{"dataset": "melodies that start on their tonic, played by one synthesised instrument", "gain_aug_db": 10, "hop_length": 160, "input": "log_mel", "spec_augment": false, "vocab_size": 20, "kernel_size": 9, "residual_init": "scaled_by_depth", "beta3": 0.9995, "alpha": 4, "epochs": 56.8, "final_lr_fraction": 0.01, "warmup_steps": 2310}
Rows from block 2 of a small CTC audio transcriber, named by matrix and row number. Rows with one number belong to one channel. Each number is 128 + 32 x the weight over its row's rms, rounded and kept within 0 to 255. All counts start at 0.
After each channel's rows are labels from the 100 clips, of 14976, where the channel reaches its highest value: "strongest on" is what is common among them. Only what is clearly more common there than usual is listed. The data: melodies that start on their tonic, played by one synthesised instrument.
# convs0: first width-9 conv (model.blocks.2.convs.0.weight, 192x128x9, each kernel summed), inputs 64-127
# convs1: second width-9 conv (model.blocks.2.convs.1.weight, 192x192x9, transposed, each kernel summed), outputs 64-127

convs0.68 [133 136 112  81  87 155 143 192  81 169  71 155 154 166 129 142 141  98 155 144 167 107 150 108  54 139 143 155 144 148  80  90  68 120  99 133 122 166 129 162 136  74  90 125 118 114 123  92 104 135 101 129  42 129 133 104 161 114 126 151 164 131 153 152]
convs1.68 [167 140  82 144  80 119 114 103 143 119  57 172 104 123 124 145 120 134 114 148 109 100  80  84 127 150 157 118 111 145  93  87 169  88 119 163 150  90 109  94 150 123 121 162 136 137 186  92  78 140  73 151 132 127 161 107 115 125 112  91  99 125 126  92]
strongest on: bass guitar-like; pink noise; rumble

convs0.96 [ 95 141 159 102 129 106 106  58 113 148  95 141 156 135 120 145 157 115 147 176 102 120 145 118  97 144 138 121 154  89  57  94 168 107 124 136  98  72 160  96  93 115 129 121  93  82 168  61 118  87 135 141  86 160 171 112 107 111  81 116 182 117 120 148]
convs1.96 [133 152 138  71  51 108 108 107 169 127 119  91 138 135 152 105 117 119  87 116 111 165  93 130 123 115 104 165 104  46 107 129 140 119 100 166  70  87 104 131 113  45 108 123  73  81 165 144 115 127 143 141  63 143 132 128 111  89 109  80 121 136 132  68]
strongest on: the note D#; staccato

convs0.155 [111 142 168  70 120 142 161 137  88  44 186  67 170 155 117 157 167 123 157 103 144 104 138 173 144 116 120 104 102  22 110 126 169 139 141 112 144  74 119 166 116 128 170 157 140 162 184 103 106  97 126 114  96 129  84 125 147 124 146 137 135  68 150  93]
convs1.155 [121 156 133 104  85 128 114 143 171  98 139 152 137 139 176 125 152 109 138 142  93 103  97 129 113  89 140 159  96 131  98 150 113 180 141 139  77 107 100 135  91 149 143 119 101 130 141  83 185 145 132 115 155 128 129 161 121 117 105 102 142  71  60  88]
strongest on: bass guitar-like; clipping

convs0.3 [152 112 125 131 107  97 151 100  98 128 113  82  88  82 147 144 104 174 151 104 125  94  61  71 145  71 204 112 138 113 118 143 105 181 159 144 124 129 125 131 116 125 111 132  66 128 144 127  74 129 153 104  64 173  99 118  63 124  43 111 148 141 104 138]
convs1.3 [114 143 165  61 114 117  93 146 148 101 175 114 107 147 121 105 140 124 112 144 138 135  96  76 110 161 109  69 177 113 167 143  91  86 128  88 120  76 120 106 116 158 103 150 118 157 158 101 131 145 120 155  99 135 141 131 131 136 122  90 132 167 140  71]
strongest on: the note B; bell-like

convs0.30 [117  76 128 120 133  94  99  87 139  89 162 151 148  79  76  91 128 128  61  97  87 143 148 122 121 151  39  81  77 103 152 191 145 104 183 137 129 160 149 101 138 158 143 147 129 147 128 117  87 175 124  76 139 156  83 173  95  99 130  81 168 146 155 157]
convs1.30 [ 96  54 161 102 147 131 103 117 158  89 128 159 103  93 142  85 109 109 112 142 130 128 155 123 103 101  87 108 169  84 135 102 115  69 190 100 129 200 123 133 112  54 142  96 160  81 114 129 140 156 117 178 160 111  94  78  91 105 150 200  66 115 109 111]
strongest on: the note B; tonic: B

convs0.189 [139 148 129 137 130 102 100  19 215 133 151 114 101 112 160  81 135  75 128 147 181 118 136 124 155 133 137 152 109 116 135 139 106 129 114 142 116 125  39 149 125 120 125  84 124  92  76  63 129 106 162 127  68 126 157 122 111  88 164 153  80 132 136 136]
convs1.189 [123 102  91 133  99 107 150 102 102  87 167  92 131 135 135 166 123  96 131 106 114  69 118 125 114  62 124 101 143  95 149 133 177  82 125 204  86  73 107 162 132 135 130 113  77  89 160 116 140  86  94  99 108 109 103 162  86 126 159 111  74 149 120 103]
strongest on: thin (high-pass); flute-like

convs0.130 [ 87 153 133 164 103 111 114  92 117 137  80  67  98 161 100  99 185 154 144 106 117 110 113 126  94 148  97 136 145 102 153 104 108 159 166 106 147  84  95 171 134  79  82 119 148 126 107 170 135  88 137 144 108 129 136 164 101 151 107 192 102  73 148  81]
convs1.130 [ 99 118  71 109 129  99 128 110 145  89 119 151  87 123 131  94 163 144 114  76 167 128 122 194 154 131 110 161 152 115  88 110 144 136  81 101 124 149 106 165  93 114 119 118 122 159 133 125 145 152 137 148  99 147  77 169  77 104  96 105 132 116  95  73]
strongest on: the note A

convs0.190 [137  94 162 133 100 111  80 128 116  79 160 156 123 123 146 148 133 109 110 125 131 172 108 132 102 119 136  79 116 167 139 114 142 133 129  91 123 146 113 177 148 136  98 120  55 131 137  85 142 125 139  99 105 137 109 144 121 165 115 178  72 171 103 127]
convs1.190 [148 125 136 116 133 118 163  96 132 163 183 123 151  59 134  96 112 140 163 143 118 135 141  71 110  99 130  69 199 103  99  96  77 106 144 154  81  82  99 141 105 146 141 165 145 106 138 146 104 143 144 146 199 155 133 159  78  70 145 166  96  82 166 135]
strongest on: the note B; square lead; clarinet-like

convs0.79 [111  90 128 102 149 109 113 130 122 113 146  95  89 152 185 131 139 123 107 150 154  83 118 139 131 143 182 127 149 144 135 105 174 148 114  91 124 101 126  75 123 174 118 188  87 109 114  32  76 149 141  73 154 150 185 112 123 129 104 154 133 129 139 110]
convs1.79 [133 153 125 121 166 121 140 105 131 105 141 102 138 132 150  63 153 130  98 137  77 100  95 103 118  72  87 135 158  60 153 165 117 131  30 108 144 156 127  94 109 176 137 120 111  74  76 144 116 126 147 139 115 107 114 123  91  77 147  70 138 186  70 105]
strongest on: the note D#; bass guitar-like; bell-like

convs0.182 [169  94 152 118 170 126 120 105 143  95 142 166 138 133 117  71 125 142 140 120 155  79  96  85 126 119 162 134  91  71 174 171  84 155 121 125 119  87 174 113 110 146  83 110 141 127 142 161 168  94 114 131 129 121  44 173  72 135 149 117 134 159 125  82]
convs1.182 [108 172 127 125 126  49 109  79 109 107 109 126 153 122 120 144  90 118 168 116 105 138 141 112 142 104  51 136 109 124 125  40 184  92 100 149 122 134 118 152 140 109 137  92 104 120  86 134 107 132 154 104 161 105 132 137  99 119 134 101 127 108 125 167]
strongest on: bass guitar-like; staccato

convs0.120 [123  86 160 110 160 113 104  31 102 102 168 127  91 131 107 107 136 118  97 157 149 154 100 107  97 129 138 112 140  82 125 116 151 111 141  97 113  50 102 147  54 133 136  77  70 118  99 144 129 151 168  92 102 130 127 138 152 134  79 100 158 141 156 100]
convs1.120 [139 139 123 112 125 138 113 130 163 103 171  86 119 119 133 125 114  91 142 141  80 124 122  21 112 111 108 150 144  56 160  89 137  75  91 183 103  75 141 129 117 105  88 109  96  78  84 111 100 142 171  94 123 141 113 136  93 119 121  88 163  94 158 130]
strongest on: the note D#; saw pad

convs0.136 [126 135 160 160 103 164 119 138 114 129  96 135 105 204  77 141 141 139 144  98 137 121 114 185 137 100 146 120 117  27 130 122  94 130 171  80 205 125  94 158 152  91  75 184 141 110  97 148 146 138  74 152 100 114 148 145 114 164 104 163  88 111 114 151]
convs1.136 [161 121  98 149 175 129 152 114 101 156 130 109 143 116  90 141 123 148 158 149 131 157 168  77 139 104 104 129 173 134  49 114  51 133  93 129 150  88  90  77 169 158 150  73  95  52 179 123 167 106 115 103 160 100  88 121  71  76 122  67  74  78 123 125]
strongest on: the note D#; the note A#; trumpet-like; tonic: D#

convs0.109 [170 119  40 122  94 136 157 131 162 141 126  91 105 180 107 145  90  85 141 108 134 112 137 134 152 116 100 119  66  92 146 133  99 160 152  86  92  73 117 133 185 118 118 131 130 149 150 128 145 142 124 116 165 100 153  93  93 116 169 111  82 156 116 184]
convs1.109 [108 101 139 124  73 121 145  76 180  70 128 111  81 104 153  75 156 119 140 143 144 116 166 121 134 123  69 142  67 141  76  99  97 142 152 167 131  84 125 151 105 177 134  96  87 103 138  40 118  73 154 130 132 101 107 128 133 133 177 123 131 121 117 117]
strongest on: bass guitar-like

convs0.37 [ 82 118 103 147 111 101 120 173 151 126 171 111 158 104 160  99 119 150 134 177 156 161  90 124 131  70 150 155 145 175 155 128 142  58 137  95 128 173  72 178 133 129  79 202 104  95 116 119 115 131 131 183 128 133 141 115 147 134 117 139  67 151 153 162]
convs1.37 [135 106 125 117 150 123 143 111 113 124 105 130 113 148 144 121 132 104 114  99 113 102 128 135  93  83  72 127 206 117 128 128  77 124 113 200 138  77 132 135 124  74 140  72 116  71 213 127 137  96 121 119 118 144  98 132  92 131 124 129  73 131 127 145]
strongest on: thin (high-pass); bell-like

convs0.191 [167 139 142 142 122 126 116 103 188 108 164 120 145 155 146 103 167 122 100 156 151 150  80 118 123 137 129 120 107 165 154 163 130 149 133 140 128 151 119 138  47 169 128  68 130  96 117  60  66 123 150  96 138 115 122 124 175 133 163 115  87 174  34 130]
convs1.191 [140 113 142 113  80 122 130  94 150  99 134 114 146 150 137 140 156 109 120 148 155  98  52  55  91  72 150 140 135 103 144 158 157  59 140 139  79 100 143 108 109 202 153 200 167  74 162 106 122 109  97  78 135 142 154 119  56 103 115 103 140  76 126  87]
strongest on: the note D#; sine tone

convs0.181 [150 155  78  92 131 103 130 207 145 125  86 130 129 139 100 155 163 145 102 150 130 146 132 155  71 142 168  80 184  97  86  94 133 152 160 139  94 107 117 160 140 125 150 148  75 138 158 106 161 151 129  93  84 149 104 144 152 151 148 155 125  77 170  92]
convs1.181 [ 73 132 152 146  64 129 157 162 138  79 130 100 111 157 119 168 135 172 127 112 177 149  74 115 104 145 160  76  86 111 112 104 136 137 137  91 146 111 127 138 124 121 128 131 113 119 154  89 158 165  50  95 157 125 128 112 105 133 143 122 136 109 107  83]
strongest on: the note A; flute-like

convs0.131 [125 139 148 129 140  98 130 116 165  69 119  53 176 160 117 118 129 183  93 110 152  97 140 130  72 124 142  91  77  45 153 147 132 166 147 148 104 159 158 165 146  89 150 113  93 115 133 151 145 103 115 132 169  90  87 146  93 142  76  92 146 127  96 135]
convs1.131 [142 106 149 151  95  79  99 101 145 126 120 100 144  60 122 112 148  91 133 168 157 121 168 111 153 146 102 102   7 112 102 115 149  70 117  71 170 113 109 165  79 141 162 142 109  95  89 163  79  76 172  92 136 155 123 154 131  86 109  84 142 118 139 150]
strongest on: bass guitar-like

convs0.97 [137 124 160 112 149 147 125 113 133 128  93 184 126 146 135 160  79 104 169 118 130 101 168 145 120  92  53 112 134 159 143 159  68 141 105 129 153 134  93 162 148  86 149  91 170 165 158 146 165 164  67 101  94 104 129 146 168 149  98  61 137 173  82 156]
convs1.97 [169 191 110 137 152 121 137 137 104 156 137 160 126  83 137 140  79 165 162 151 152 160 104 177 138 114 143 135  78 172 124  90 189 145 145 157 128 134  75 117 151 140 160 156 125 165 172  50 124 140 130 185 106 132 137 152 113  77  88 104 124 121 110 151]
strongest on: the note D#; the note F#; tonic: G#

convs0.125 [123 133 160 151  93  46 119 114  77 179 110  59 110 147 160 119 188 189 132 177 168  85  83 135 103 139 118  94 121  58 149 134 159 106 131 114 104 139 145 102 132 129  67 133  81 135 125 104 108 100 150  88 137 157 134 118 139  83  79 175 136 167 107 164]
convs1.125 [130  81 148  68 142 123 123 104 176 121 139 114  69 103 128 119 205 144 114 165 129 149  96 114 115  95 158 131 134 149 164 166  97 129  90  98  87 186  87 103 122 192 135 132  72 156 139 149 142 133  75 111 183 110 132 157 109 122 117  99  92  85 133 133]
strongest on: thin (high-pass); flute-like

convs0.42 [132 190 123 123 145 115 101 221 146 101 143 113 125 150 157 126 176 106 101 182 131 178 164 153 108 151 117  91 205 147 164  96 134  97 134 127 118  97 112 163  82 107 134 131 113 121 123  88 134 190 125 135 119  86  70  80 126 115 171 145 125 117  69 107]
convs1.42 [132 132 116  59 142 126 117  77 156  75  77 155 115 133 121 179 136  96 141 134 143 156  67  80  74 111 124 148 162  66 108 129 116 150 112 109 119 126 151  83  69 145 112 110 170 174 153 149 158  95  93  97 172  98 136 121  71 126 154 102 157 119 126 146]
strongest on: the note D#; the note G#; tonic: G#

convs0.150 [135 126 131 104 153 131 144 202 151 105  91 152 141 162 105 162 115 128 103 111 166 116  61 153 137 126 131  58 161 161 164 126  91 175 133 142 126 163 141 131  88 106 152 106 128 129 154 151 141  84  91  84 169 143 142  95 170 142 145 164 107 139  92 170]
convs1.150 [138 151 143 141 183 159 118 135 126 124 177 119 138 146 124 152 150 102 137 148 128 137 133 161 166 119 159 116  66 143 111 151 143  99  77 134  69 136  88 213  70 197 146 131 156 149 144  84 114 154 115 108 115 107 138  98 133 147  49 115 151 150  68  85]
strongest on: thin (high-pass); pink noise; bass guitar-like